Rows from block 3 of the image encoder of a small contrastive image-text model, named by matrix and row number. Each number is 500 + 50 x the weight over its row's rms, rounded and kept within 0 to 999. All counts start at 0. Numbers have three digits each.
Before each channel's rows are labels from the 100 images, of 14848, where the channel reaches its highest value: "lies over" is the class under the peak. Only what is clearly more common there than usual is listed. The data: patchworks of several textures.
# pw: pointwise conv (encoder.blocks.3.pw.weight, 384x384x1x1), inputs 0-191

lies over: checkered
pw.355:581556440579499416524468526534522520538559587492480655556541585509559551504452502515587564546500474521472532482512487459476542511574426434462537538386533462533481546546513501511522440501447477516435455463550493469479523443489545552458440428606458445546491545540531585507477495510433497542447557567495490566516497509597531592525436508538579548425503513535501556507596435511526479563469544470503470573479434565493449510442456538427616437538419524558527484513468408550463496457514513484469461648570413560399581486505441475387512515540451577440555502486501468466540450403483521505

lies over: camouflage
pw.248:525411576504456456472536477536535452474442512495479582554439549554456434556534589406463544480531531442644479445487510519560411501537510551473516443473468505513438464526499489476540460479406515441571401512532487408551436488447379485454496529426495490495465454524460481569510526422514445473533488521570470501498498483443480367391492475503548464511476473488490442582514536648610508549536503486402428435410483556418451457553507488472676508426539600578515484510475474478469469499468490505566507563517449481567534541546482543468460580465517542513421457532401470513530480491532465440

lies over: bubbly
pw.76:493538450470479436497535542462429468499600419466506515430639550493517574558441580528447474550542543440537484421493632446503458500552474432455563566463528467488425463540501522580505537439524504498504463416542451514519524414525603566446570495557434414554519458429492426530589453451516513520430384528536627527512476566619516488507432461515550526570552528470457485595544424444546525498471554464601493415494444463514629496535552464529415562513581419459522465483514504471530524441519605573548492550550506505439525542513484539470523448569533483504439425601419550433534551529537457541

lies over: plaid
pw.173:498496490560572476523419511509543571532602480410529493577602493517431561491461513499547420493559526573492508429448418549546530472585528478577435482498566447476398428523523501585464589543485579530451481443435549455567463501544447536447484446486538417490473456578491534566541506554514465542512362538433439453535529463539447429463499521582555502491422535564486505496541491498456613528477518468445429470555482530468528499458542432615535506482478557501643505477535432483634472506512459576486557511612461466567524533553545550520419506513465439498484517470566465530444424501488481530

lies over: bubbly
pw.58:489527523449504361510382483484542477530412504525519515448536610521488487528452587498476459579513515424521456395528478460459533469591477489531452624485447501607476436498537408451545478530480510452532538492470451494581417503435517417451446508496518387463529541409489503555499441482489431540494500540504451513570483501522478523431482460530534525530554464521533480570539449501453501461570502420464467470424490497357514437608555533534577506533507478459497573627487576491458542471413514501566490434500523506499504505476532539399477440557545534487417522457450495447500486577516561530

lies over: rays; labyrinth
pw.320:514477603525530527452426588550490477458503441491469512540522503551529504579495493509545431495518402473452489524465580623540444520497449396506485522502492485484529493473460539477513456522494462437473493471480434541491458506442489521523431529513469484650476407531479486529470499519545495493452478531425533514559507528472473568440531493537540488556481502390516442499445436489415565428443527459506411457638440467421530492560461477567411521556446461488495542446453527583491429436385561562534562478417437567543518582514487496462532485479478517432603528631567601366511488533423517584

lies over: triangles
pw.99:397464561462501595550492555487489518498620518561562507532548603460494531385577491347525492525504553478484577533416500440504503544579488596473477500516558492462467459460520528497456477542572560511468379408382426468481446492546549528487544462507505481514515513507460496523561388433459436490441553482522478458499518455507520508458495569495466397526518459473462517509527500522501478495548458531420462556490560483508435515511497483477437505470509412489545468528596501439457477554344482445548482384467525602501373491429503475499554439424390418397429483461490412521561512527553542520

lies over: grid
pw.120:482494454524606480520494477544484528513444464601480536530483479604543524461406484437478485510540468491573495471515501435496481481535498438455500515554513532511537550468413472412461563477528525564493519618538514424584510513487492447522482416449471484454493544499570530386508579421452481527477515543594475377428506475518548432545550460471403533424476410531440519527440483494530431439512471514395535476457507480531416452461496506447502444489533487517505532534520538541417530552530524499441512473469499522503530472476564477576541536453509487504495570602449573493563577464470505510

lies over: speckled
pw.309:493452405440523522458493527451503473505485549404476560487574504511518505582510529587513551520452458461494495534481446530467573610492475567438493580439531476500630541515523437495436384516493556576450495632490578496480478543446460512476511569511456538547608408534513478429494490460528514514452524478578560474481536431628534418539513491542550442514512481432572510505460520473574585510515433561523515470490473460506488538524443541541530433480549428504481454496462511493519507463472492476452514560514527512465505430562574499481576437414471471447509497474426604522557505479582447517

lies over: camouflage
pw.82:518484529568530502510481423519576446509454372578491517582531535489510438473581519417516521485580499529619482485451572474532461435477541495457449498510505515497504518524537419521499538466492543448524490528439550532468482480510581433515486422446559469497564432538435457400493485484475449489558525510431535472523490472542499458459412487494491549531442513541545467545523470653477474562460534607530482433450446505618513478523442554453494512577559490474554596471392535523532367352469574528534561547564499556490470486511559560520520436468469512420476380517466413451563501568507565456

lies over: speckled
pw.239:582547465514477514499558496475540498451567440515521515474592461527573503587477432525429518526547573481526446410452478483523474503395468451495490482509479595513551509508441485444531373566461475517485463605569497501512469570552487576481518453459516427542474497572570505522454568539550446531546505525514561481421467548523543480608505483461484503517534601444450506488545449429555550489528523567619550408496494489410551487491484448463499464523533530486471511564368503572526541508536541460482473455508505508547535422484558533557462430478451535422526411527496569433611505515425416530

lies over: scaly
pw.87:463459486436521393424510509475560516479433498428439459437548468499568657489624462478550469510500553489442458452517498539591528662461517583480506398484469480467572564559525494434489455475520440444515394491448391588491462499448564461520499449506498537489503507447494550484511545423521572435521485518480414510517466510455437382462557483431509573584529541495500509517501458532469557505480519518488484478479573585494530462554625462518474483469474429568497496483477360470523577396513540494508576432442520499497500521393589463510520559527524444425533525448549538503494477586551487455

lies over: dotted
pw.356:524535510530535495556549432504575539494594534486530499468516445636440482537552578400471543546428407446529457529491555475494404531482443515543592478521441575469559482514500488359527415412373448486515535569553466474434456514522503398545505443480497477517503521551541522491535480471498399467473454570503556540471528460471542583589514467482485542400472541490533395505438412498518518503503545496508429482495479446436462544581478550514491451569411431584630512465500479555523501496439539569585469511505443477512496426512562533522494469525457607491502434515516577412457621489498463458

lies over: studded
pw.89:494436455452500548422432589537461467537592483501471543548478519511484521449464438497471515510481494406428398547554511428508470429426527456519506499454479477585496535438479413522514583525414392497549464472507534506504525519421454557501540541398499675511509517448605491480428492670488581538485392478407521529561507483488458555547430567535533639519437471527537545521488486488525577567509508543508428436484571526503548519516454528531470477490448489473606492492493583523550463399609579561477512454417547494495505493524513477507463530500525497504357559514490462538445464534493513586

lies over: dotted
pw.226:525504519496552520449464471545480439465561476571569422532502503390555560533573518435434508495506499460398527538468537554480510476569533569522491536538497552547478521415467458538499487553471496444445540589480464646581433518502445462476510477598473545520578543457480500447554433526475439545494513537562457460398550553421459407527483470575542445506563421558448559477457504483521521511504334554490541434501482568502455546514576487451418603523464495498503477495458508482573645498409516446433491467581448437511452440444560489435524500550384511484443395502427485515512466496448567519

lies over: honeycomb
pw.143:535514537392504523395516526460466510549508469467467471511450580527492485409557522524481463483481448503471511571522510501510430464391462459440560456536470426521517416495495412601542480528521500587470586426475483508456515463500518554413521478420506473509466360543452544477601556415459447618519548465553471537399495493486537548508514461577462501497526585462452563443522572506530475492505543509445503467605515413542524518487488506592492411510505527444510506499499504542491388550501515534439513470478464463558528511528452426473428606528466477499560461558481536524615591508503388543

lies over: labyrinth
pw.202:362474510530458405469477539443623499610472565504539471394592410466493507511501471483537492503472561588486490530551518413410490451535437474465562497452454547542479548504426438543488587509489491490523499526694441529375465499467456442601531456626559527529504480517518539511529490580484504360534504463431464522445475499528478531455444495546476529532460443489425556529481542493411490483458465452519415512550583474491565484497482491601562542539486482442558527464517501545482468526470486417602519497501486473593480460605500436494513425566565498552432519532437535382416542551527513504

lies over: speckled
pw.359:439478513458512495519534411548540525504460458511568438554446484508493493521452527457457473461515506496376501462472481353435520438561490450489489528471463452570510544506446430465487493500516608475532513551544454450409472569505559451492516455467519452558524520415577531497518603507536479480503523519544412488530530431529494516474522456568492542508504501600495500554469383536449452462463511597469479559458523411458472438520414446491504509597453437476586471566548503491492481434526514477552492521499527452609412528530531466549491461439502476445501473519445482455460509532497526489

lies over: plain
pw.27:446493517635475472573483496400448524558531509511521420455413450568477528482443533458480477421539584478538493506478515501539560474499523544515568522484466455524503531490503472519498411451532458551584542461557478474432550470479565482469426491517505508491559451489497485459440546494450537456445473565510518429544503454596471445533381552540628501501529461447523482507460469460541571451557478520536446537536516559427487480442610465456524492579466483586430541479511466515554386453489515540481522494463491516424588431450544552494617509466481471487476595522409501588425501483607523619

lies over: dotted
pw.177:502528561458591522560458514503498500482436501437523473467409475425482421502481483508465466512422616379485572504523459539483443510442498525472524482477511463398540510488479498476481525563474552495539605637503462510422484567488491546552519345522449489503513475529513474498497450401606452526514560564429466459518596501521550541495473513447491422517555485605406535496552503542519576509384445510481407459506506560474389469416504466549498397518445595444496411457501529492496550532333492495456500459414552497481493452502484511452543409511477516521498454425444458522482512590438508480

lies over: spiral; rays
pw.308:519499448539514424484567554524459491449525483454431429477447400559507545520512495602440462502476577529490419494436536527551505416565537506550437524429427480530420564482513457483506551537479463438523523434437668643492529531489395555511513370476514469529473473551478442574472489430425475528437432487465436489452543451441473565524610505500530507455474509426526461436470531544515483570407601484512595525531440442469423497582502524528475561440447394501494428523545494469545482520590445459527526433479505572508541521447478454509550461523516548491435429517525563467486517406447472529

lies over: checkered; diamond
pw.1:483485473539466566500561501454532483501486496582397462496490531578481457544541513469417522562448582503494432564556527473549468480543436588455504514555480372453483469491524442581513471441524549454441401462440476457438400400498588525591567524520535472499459483456457429480407423595441503450514545547503515511532510442549532499475492505555468374546511513482471530443461497505462490467466507496465488453576439422478556587522506476481499495524536576516557588484550453491443504535434487493519526506532536563553535472560550501386562536474520509472395443494493471522623491484506565509

lies over: plaid
pw.131:504476436501520522537459440591510521515429432535468408600511461536545627427487591561481391464470477499477449471506468505487559500450526448516509500540457470496508458512449370553538640503456434486532564453572530542540515546432479425513494503474536549551490571577468506470406460468510465383496506510548564455512425526499503539473509640587576471473527485471538478472415493491485435463517554453487461450492521447490564536496540476563460591518457509569548558543464557557554489507526525529551540491634458588498445528460462429586439509510466471571533556457506553509398490524468553577

lies over: dotted
pw.88:618516528481524536467496521491421470499413517484511567453494428508590446500425541536455490462501454451532484416498381521493470500609434567548404554491458442489567436532469507503535453472429474481508492477523485425517518419509502502531534363500487482494590460400641505447458499454451506516558454529432572607481538430497472483456396424573511587501461468479511422497475460400472542530447453450533536454538529478486442486447530501451508458494426484499531524416452566442449568493520447476427533451506483531484451552512472454518621539528436400502521544500515417438560531455493503525

lies over: speckled
pw.40:502555483472494456521556520471535472429480455569498426450432387474467405404493451485534537547479584418476432506481486543504504556564489511408544501439448475421617563540498459447419469442435521504420533626408534548447464476497532530536580400417516487490556512501431560483449521444468471445499534506452482513432565552569588435514547496480497532464509517451525504541393480504600544564543482545374451428473488494512568525524475499526534451540511565481458358486504564517476533500424490485545505450444491487491518651483532401542523456437566524531602611623478495489544489542466326482

lies over: plain
pw.230:551512552585492478459502492416547463476351497480459426410436533511487443588487494577498532445463506497475515468542539595430641544490488404424514632540549408501534446492439498522499480438517526467576502515469635433494452483405580548475437469494520478483470521517566603453470513546404479538518499443511478426505433466575446528503598584536480485554595449537501480552496552487535484494523502510512458597557429453454429475489395500450495475591581457528438578407529455559437425523502479492545503497469495475489585482480434552458462512612482503522495450505478484396487519515575479390

lies over: grid; looped
pw.273:444503491490496524529541539511468418520633469599485506465467439468400557461498450517587386490438543406502467508543475554533348502557522560518446517573520404512421521455554523398455569441492435566431449474453510485533506453481458540513585554568483510499512465509411536477504588592543492362501533410602560448604437581441505516417474582513535510457506448501509543535474422510510446455536438455545508445503574521493467533577505538471543429507505578445427441413525456441481504530502563545514509467469530526513514549421489466541528481520444521548465512422608396492440527540449454418

lies over: zigzag
pw.132:487489493498537537498497469476520421495672485492515446521504450515530430498556456471476492455525431456500523474547443601449444449497545450510515434536461437467493433528493605539530537517455440451558508329508445523491454523503564551570448472526520466533453402453484503451498503601513486526488503488625488550504512597444491512593507555508426443465577428472410492550508449523390570408533518499456523467613470544488538534473555524467514459498476458546526468535435499561521568561466414485491531479512549460571377557527520511585534452447565540550500527506496495460502575546404475562

lies over: rings; striped
pw.249:525533510451503396526513464545519451471501448491500461496464534564521408502497487571554452501531445490480521479469511510566423424528456480560471492563537466503520520584609559580345514437425460450441505494570578437565443530447458417506540534457520427539556487486494503474596430559507469473537518517537514469533474520438504580541480523444461486461445486584487540491525459543500509415542526536461508412628505422429442461488527535522451443536429512500529488518475519458509450420557556551522540459515496578502503423551479520368496539528468569504444536440493408475426523450481529508

lies over: labyrinth
pw.150:554592533556493436576512496559514572585447479516477502545521443560490433462514433516558490490377479537517487521451527385524517555513532588505563600481554497505519525446507565487578551426458480413509454561443584340443584496471488458424484421471519533453592542501429496511494416484532595462561588572507508431580430442495465493506435509561524558501507466511477501451517477522491464518596441571459575455580534588465476556510499504512436473530496456447450559447578471473507527388591439534445541536490557470478437423489432479386494553484555504546567563441544465448572596476546514406

lies over: triangles
pw.185:467570467532501458472542553466498519515448533497384464589425356369460497479523537484530584522475563443472432557544422424493607411566552550468675531466516533530450512522519404539457482508440556528465516427368518479582510538474570488524476464547483545487504516479476468539541562416477528441486499491584518428490486564510486486471545526494546458533402443597536465465442519599448435440482455472480526503521454548477458495538433482521614369558559516525518474506493561521480501594483537523482482458505438552451532470439467410653611526532497407507546547499469532490505515468523481478

lies over: dotted
pw.298:466469521490549544494581530490540471548521551489495499519540461522468515591488496553492546529498489385454541562510463515398479509611484445573519410419526553525578430529440538499432554587440466439423622518515551574546525539560515609481515517497416581489497508491514457511475456414508485500493522516547474460534529502508457450587482463477472532486554540580550551540510459570490481541533513533450638527534453450457524458517489407431515490541486479457544421487469507503442521500421514435367516475517572411536388577569518449389468480525572582551438421563456478408479518587478483552

lies over: dotted
pw.127:465520477528498496517503568553530516464468453446450454478497480570489467454482592535525415550526514509500425517428567528571464490552459547511503513457468540489334495473541430475532512507488465482477581528365461476465389464478469528443498521529470467516521486557436514555492504494545495477489545534496499512514439415469416520559556533547567547527499485477491422484358571549435453446507579491531417468567478503473489585469469545491454519401457453505370444582461524442483490548474484443439470501497485393587520454488539424518477456519463476519465500535508490480511480509496483459

lies over: camouflage
pw.147:458445537463483494507544571486530500509481514499512553536561473536627468629448457564539556454530455498619535438525531558580480485519548404484585569540576517573592529517538534507436385463501474556530452481476532456631472522493510519538407508575400543495507439602557403456486466429611492519447533589503479477513547558431424417475422524583537417589451493483474494523523491600536501504457457499503495516469492501529542558478473543551542452346504427503496546502423542433451535498528476458572537494584443534543586512474451560548443586521500456493601452529446489452516446476454558468

lies over: plaid
pw.263:439449524466425519558493501470559453497527535479520460506619563527446462435493472525502527462587560567476527447616589435505496511499548524577488590438338536525475549555452498561405540448509512614517444497518545510579528481524451533494490412442407587479484432562513514475497627603458468463493493485475498515557494448511534432448463462536482521482488555500595538530531557555520486395493633503449450501567437462535453432461489578587526576485532514521453559561489470650382473502536505451497461532562517579494472504632409533599522520508548507479518457496503642486480502572505528503

lies over: speckled
pw.163:428496481483558492578539523454469533592464486574568475457518449469508481508437533492516440431439477485393464478494440520601543476523525516557516432479432535532517466491387461488549492513515471479488441566481462578467469579359506477499483573489552553420457442491509579630485512587408442448518561488442609440571460465421416490503448376569479475520533488446447512567421432528541511480417501463522516526544427475506515405504479533565552523492529547469454439483419478391459529560442510414441555515572537468440475524554678534540453442466431545501502536567462488544582504627407551521

lies over: camouflage
pw.178:537526500495493437448453446560514534442460447435508436518475571539547440413524516473510477468581510542583459477462462484480555588508446510516588555494557519525509450442442499473541558500501596473500475573532471492525449461522504407486532433513483546561485435533511476581422599521473479582465391470449477570523540518399481525444496503501499502487443491459512453422597573588463451531581459649473561495391456499521579481497476562416516550489482549470566534481444507577469369419532519486555407534642504462574455612476531500406516480485603521490618462539455584490456576456443463538

lies over: speckled
pw.236:491499519495452474509469458444542472502508492514495554469546440476472570484463479568467596517459567404524541451463472476503501485551474544522448469539469511503516628476508575557517551502532546489521514612466527460521562451500469525422589517562535535483402399490441495470555461467609501533468587442448561438475531510480449472552531490530486522534601488442481556551538476493606465519507522514504491559471498347534443465551483430494441604484601459523523547455474430489577533485503529472515423540530545459504554494439550480478496447449469564544546489481415447495605488548473516472

lies over: rings; labyrinth
pw.103:528501503439451353531493491515544426508453466529509546453606492526429350562582477477502458538461504474491470461561522421453483516491491492531479479444432409451434547492554607462423485493502453475438505590628501569533468526530490500499502452428537543465483570419536571443524549531513564533452456569474497544471543459499548506469454481433481511492466471603422490541588578564490516538520404503496485510522540461541449473469561468447520458485445590424495519444517438485449528461506488533476502469417518471534523487474466507437467493520588472383515524482496483469534502507466476500

lies over: zigzag
pw.374:471594468546438548519531471427495498466491375504532513531489439485489627483457476565540545458482575577449392506475506494547490583584463464466433584513508603444484462539488590522543570515619453522456485509502464529508565538419468518479530527534500496456485492452550491466464451432540411468466366480421464565597490519547500499468418481510439568517491576527520489479590552548549536581573480424521495437419519542520501582478511505482454715521499488550502509444489545493487543428444513486556462479481494534547503401548515393524537526482522484509398557514404468569521459509468501490

lies over: cloudy
pw.268:490381509551519576550496421475496563456350576464485499528539463523490492468485470496591438522491465574587434468568487512527532416481441504518449510498569523508514495510444545486486467454525483526523469499514497658523482485453572570491613509420499546494556457460494564508493465457475552510461555546501491620562432456493475500491645500441412523579420445503549542555527454415487447494519650425480422433446524472418436511416489575415591521543507505475578447548402472477519451465491577434533497489619481477448397478480554500472463415425468493461497484528434441487560473464471558472

lies over: rays
pw.267:588488502506486516512496459604499532596465567646491498389526529488491501495495387581527470507448536576545411452484450463585635561564449500512441475484490432569494537590479524507505507504519544510428493469514489535434496498407445425464437524518569426495478637541506453427415587574422495465468466564480451550527564472471501522528448525624413437435499392521479464536561623606466506433503543464476467562433498537607542574536508501444604498512493596516493577559514498554405508509476520541547428504501483475473580462457416427443485513512572509575406472501522510511446490526507526427

lies over: honeycomb; grid
pw.314:499458458464529536439553521500513499483482484393482493595574472510468540592566511274592418497554513549391494451469456592502547418390439378539463540485472437522442467504498540543478576472495515439536523448528414487422549519532524501472457459449474492535502558470552536440468468488520552481574383577482425430407473462436494509511486493475486492495421567404546543509523483516502534543504464486504510499490536466497519490518461527539492521502471515546417487568524464482563564493496514521467531474487521474471502502461344498535457535461543542526544497490500549493461450509502469515

lies over: checkered
pw.154:450413506546522429455476474577539559491456530484535525471527544516449472504592564496558592449553540512470437459468494523473469440523561591492605442451499513437362503463552481470544440478499482501507414536506431515469414497492534487510563551591478527552495495541425584486531526517508486517515482514449497449581502531549487510453461513553556528482581566466450529526513714454515407407476571584503422509483527444485486576503481485550523517386515470442454507474559498483486534468468398512469437551492450384478577495466509481464583484411485505587564371484481434529481465469411577522

lies over: labyrinth
pw.67:498479491537528519543504529524513467490520606386504439504447460464479519515597557466587517495535431428377585557462504521454500560508508460580500456516435493457509480543463518544541534423520519563409564466522497498544448460458461466579465482402443502500460454512424435559511480497517476439423457433524527470392481420527470482485505502482500499520423583434499468620569550468461494473519494480470453534555520504508509515555494533429569523405503486461504501522508520500455383647542491544512486518544488452497435535437464464493529499495410495489524616404527454498456490458508491425

lies over: labyrinth
pw.111:429428557465535476571440484496511474512485449521449506560438475424445522504548521445523512551496516483525496427470452527508500552484517514413427548499487454518442479494505477491525435451553578459513427528617450506539509507529476424573505523526502487566540498545462567493559496474487476399556461500504447501494529474509517554457553432470474430495507478512500469426539466435483562498519479517477501545552573532473570548491511538553507476484473483436504500511507492480495494531392546500500524484530457543524516587516473477782561493500447556523405461517612583368478501493520538403

lies over: studded
pw.110:488560463458503507549537470518457453573518549473488470393591480494495429482469475448458617553575511566478476466484428515564499458493489481429526459493521466417379502483483442498397502595503550555512527426505533545490482508520574478527459603501426552524447505501607433574378522569447546508455507606487551548507569574543549471436489489529481492435610489547415523536586540514487497569442490587505579461508438500493568560426432538513524542468531481578519530425476577552492473442504459466556578489407375514501456558503551455400524511501439565488504466497450521405507472506407496555

lies over: camouflage
pw.43:414462548386517476506498465487518522423465529510545478564450393638682498446412517524547539622500539466613551515476499456494483492528474539515474466476557475454490531525527467512506522416520482533472484374526467445639473453453382525481457373527567585529459546492421512485454511513647493399526527417410591547473603499532347467548557496484463499565432457470438543474465545635527512403434454468534513529545465448491439452509499449521436535408482567503434559500486529475531482573475452486490530513507508465399428557465533557511475496401480451467537472618419456527553475453547482487

lies over: dotted
pw.122:587491449552535540458541572456529546458561613509574506527422532451600496544471456486509492438506508529457503516462472456466492480530482484432578453439471485488586482554556515592558484472507597491428619489445528515530610467485579529474573453523503447485488478519519500394446484442453514521522412507437520507497506506522598482505507505491528501567462485558573572443479483426528447427358386555609572558482490543548429444501497503551524508461456525463525409511395495448587520426508440484480420496565529593499443582468509471411398492548459516497488520557458503524483521417520541537

lies over: cloudy
pw.105:542458453468486455464471477512517497370518467511497402443567511531534503489472489409464496402527524528596506429466427489455517366517440463569418491511488549414466592493543545530557485536486608496472462537496518450530439478453545531504482629499445607393503535544484440466467523513583558464566535553482528506435539476524486519396446484472469490448346471520629502503477549627497499546508557507433516505480490505444544539378479492364472567484464447472464435512491498441521502482462488474430506584421499391481602485526502473512559499398457521537553466547502519536498568417575520487

lies over: camouflage
pw.322:503443536539569451447487465506628575580428478527476564510434500555417498435578511502456533579508516540625512484499501487558502549504544438527615539484458542483493480499528562542557499471501577440483531544468481599480354506451560631553467582525552512466537493475511473369425418458390460571499462535441541460477435461490485510562450475524480455525482538527515400528537444620430463477535590498457517494514468479453535433482473534478376453458569528528460475554523515520520562476473434483466503543485405479470460416573498518507491526445513552581475485609513478440569545475560573588

lies over: plaid; camouflage
pw.378:485499496482556583505487514522456459466510522440635504477502439533523468341484466540522470554531488456569458426461446493492542511470468531545462526592519428464503498439525495409485572539481534518497400386478450501499444500495477573513453550526496665429527513524470489542506482390583473519447463600420391504509524514449524497433443576543625493515431500473440501566535497617511497532468486523470499459484433535502453480492443419503520581513515562498556571590484482529524472445405498446443457502491421561571554504526537561522481486495519551536472478468468483487463519384492607477

lies over: labyrinth
pw.148:431480505519527444489542474512583569443458597453555495457577459401517473509480539502572495485480406471515517562495454484573514462477422424622435495510439534563571480499535538372572487514431456494532568447484493540532500522438485501484532521502444575487411491492465493442500511453477545571537534516470492514497487478556459469511444613538535596482512493541513473500522478549492554461564485436463499587549464550416574456554451499500441489438501528401486554411485500480438481402509483461477490407418559530429461567454505424514498466540541508558404620578434496437479530503467547542

lies over: plaid
pw.174:415485599525446402516464490529502482585382538434485536602495519485484445490444489598533480525517550481521502492502433530504560427562456503535520513504448433522549440470453512467472526512558497486436532547508556512440511425556540588491443528469454544579496490499455415496490548512447446505492449508453461453472458546476505448473476536528481549542466556549542446427504514592580413619445499588411545476524549586530489505480437544537426528461518520549534469504592547495571483477467516422471456458443488554632409477526520623570490524519531472489506508556572508437491557536502507471

lies over: grid
pw.140:512477535517531504560502559502451446552498508526532595489557546466533503517513529497487498503557566499518496482519408540552517528510462456436506508497543470447482441457479532533453394481489561523547500417592459443423394519469471571543408438489512421572495406479518515521549433517507465490449484458615446454490468427486466493513608471397596465457553562516476560517590497440564438454541507544567452511437452552464424452552555474461456496460534453466570495563466459487481495479477425488509463487576569479462548513483486431489470545562534472510577444524529568526496412535517503525

lies over: speckled; veined
pw.153:520511449424539493513493528499558492451568422566493488397518557517380497484487432390506497487496451425512652584560536497507384571581487507494541447479511540510521489464490551421490443531505370499499470522466565491498486580451417517565506407426494364510491584511572492452417543509495373540450572486553472456490509547477444477520451553509518404496543445525434476519550548474475551554518502572465473474566471483535503534506549552465483400495464536541487455481523440522442500467467490527457556456427496430489431512440486466442586483546570541468642462444521486470567553502474520509

lies over: plaid; checkered
pw.317:425518506497550385454517467518608447602474491449448526534508572557450438554533506591489662471527560527476452448530623540491516562611448500483440512489483464526404457483494493483554526535490489547426470575507518507542534448511532499527440553519504554470553464483411531572486472467524508451545448484520457551434429432381584538516487461505531462463559483510492531402545515483516490554493552533456550515497475515529412473529462531511566511539532482492525465541418544486461490429437557469541465707445467407518557466514500517505476433457470475548413500455498478542499524401503486550

lies over: checkered
pw.112:502578504536519524524483529460480520500500480413465472551489499509524496502529483472492570514444438498274394440575448520457433576469449425483543519433457482505399476516441479515587467555454508512434553470480511584482423463503519483522428471563491446557526436480462514588548464497549515496507461539493525546541437448399564452534459492424476483546534464521481543494402553332461433474513662461571417504432551508484488530474469519618460478515508457561405439503561490412490485480475475463472483623456453511508515443527440433431492496532489401487503518499512535510445417557527501459

lies over: triangles; grid
pw.28:495475530520433585514425511376484473470541516484466460522515407505468557492457582460479421455510534524455441545497465483524606432510518502469440453516530461495525511440452468475495455553524451451374444552446504553519524428495525558553506492480493481569493520497500466453477432494531549424494589494580477466561398488517486422476512520421513455578542470520600467457472470523479486533523491443439510563639495496500514563494577499378517543526508471426581503540423420519459495452449546510507503508452524583522569463508505566433576467503444445533429387522512456503474467455551522476

lies over: rays
pw.83:554521450488490443556489513437418519542469636590515550549489505615439481519492473495507504538514565620266518515603523547476497401482595445461466468533482456466476542499517505528536498527582460527416414385530496502426517577508493490513502485543465429416549525436547476594513480524452464567517474573453472544594417578520575513522591516511537462448444539449427475438517506269485448485553481481564515611547453524459613509528521452551575476497556481474360503501524503481601469512486431466465438522529527507464541367572485487540495431519543420465481523448450495378522465467439440474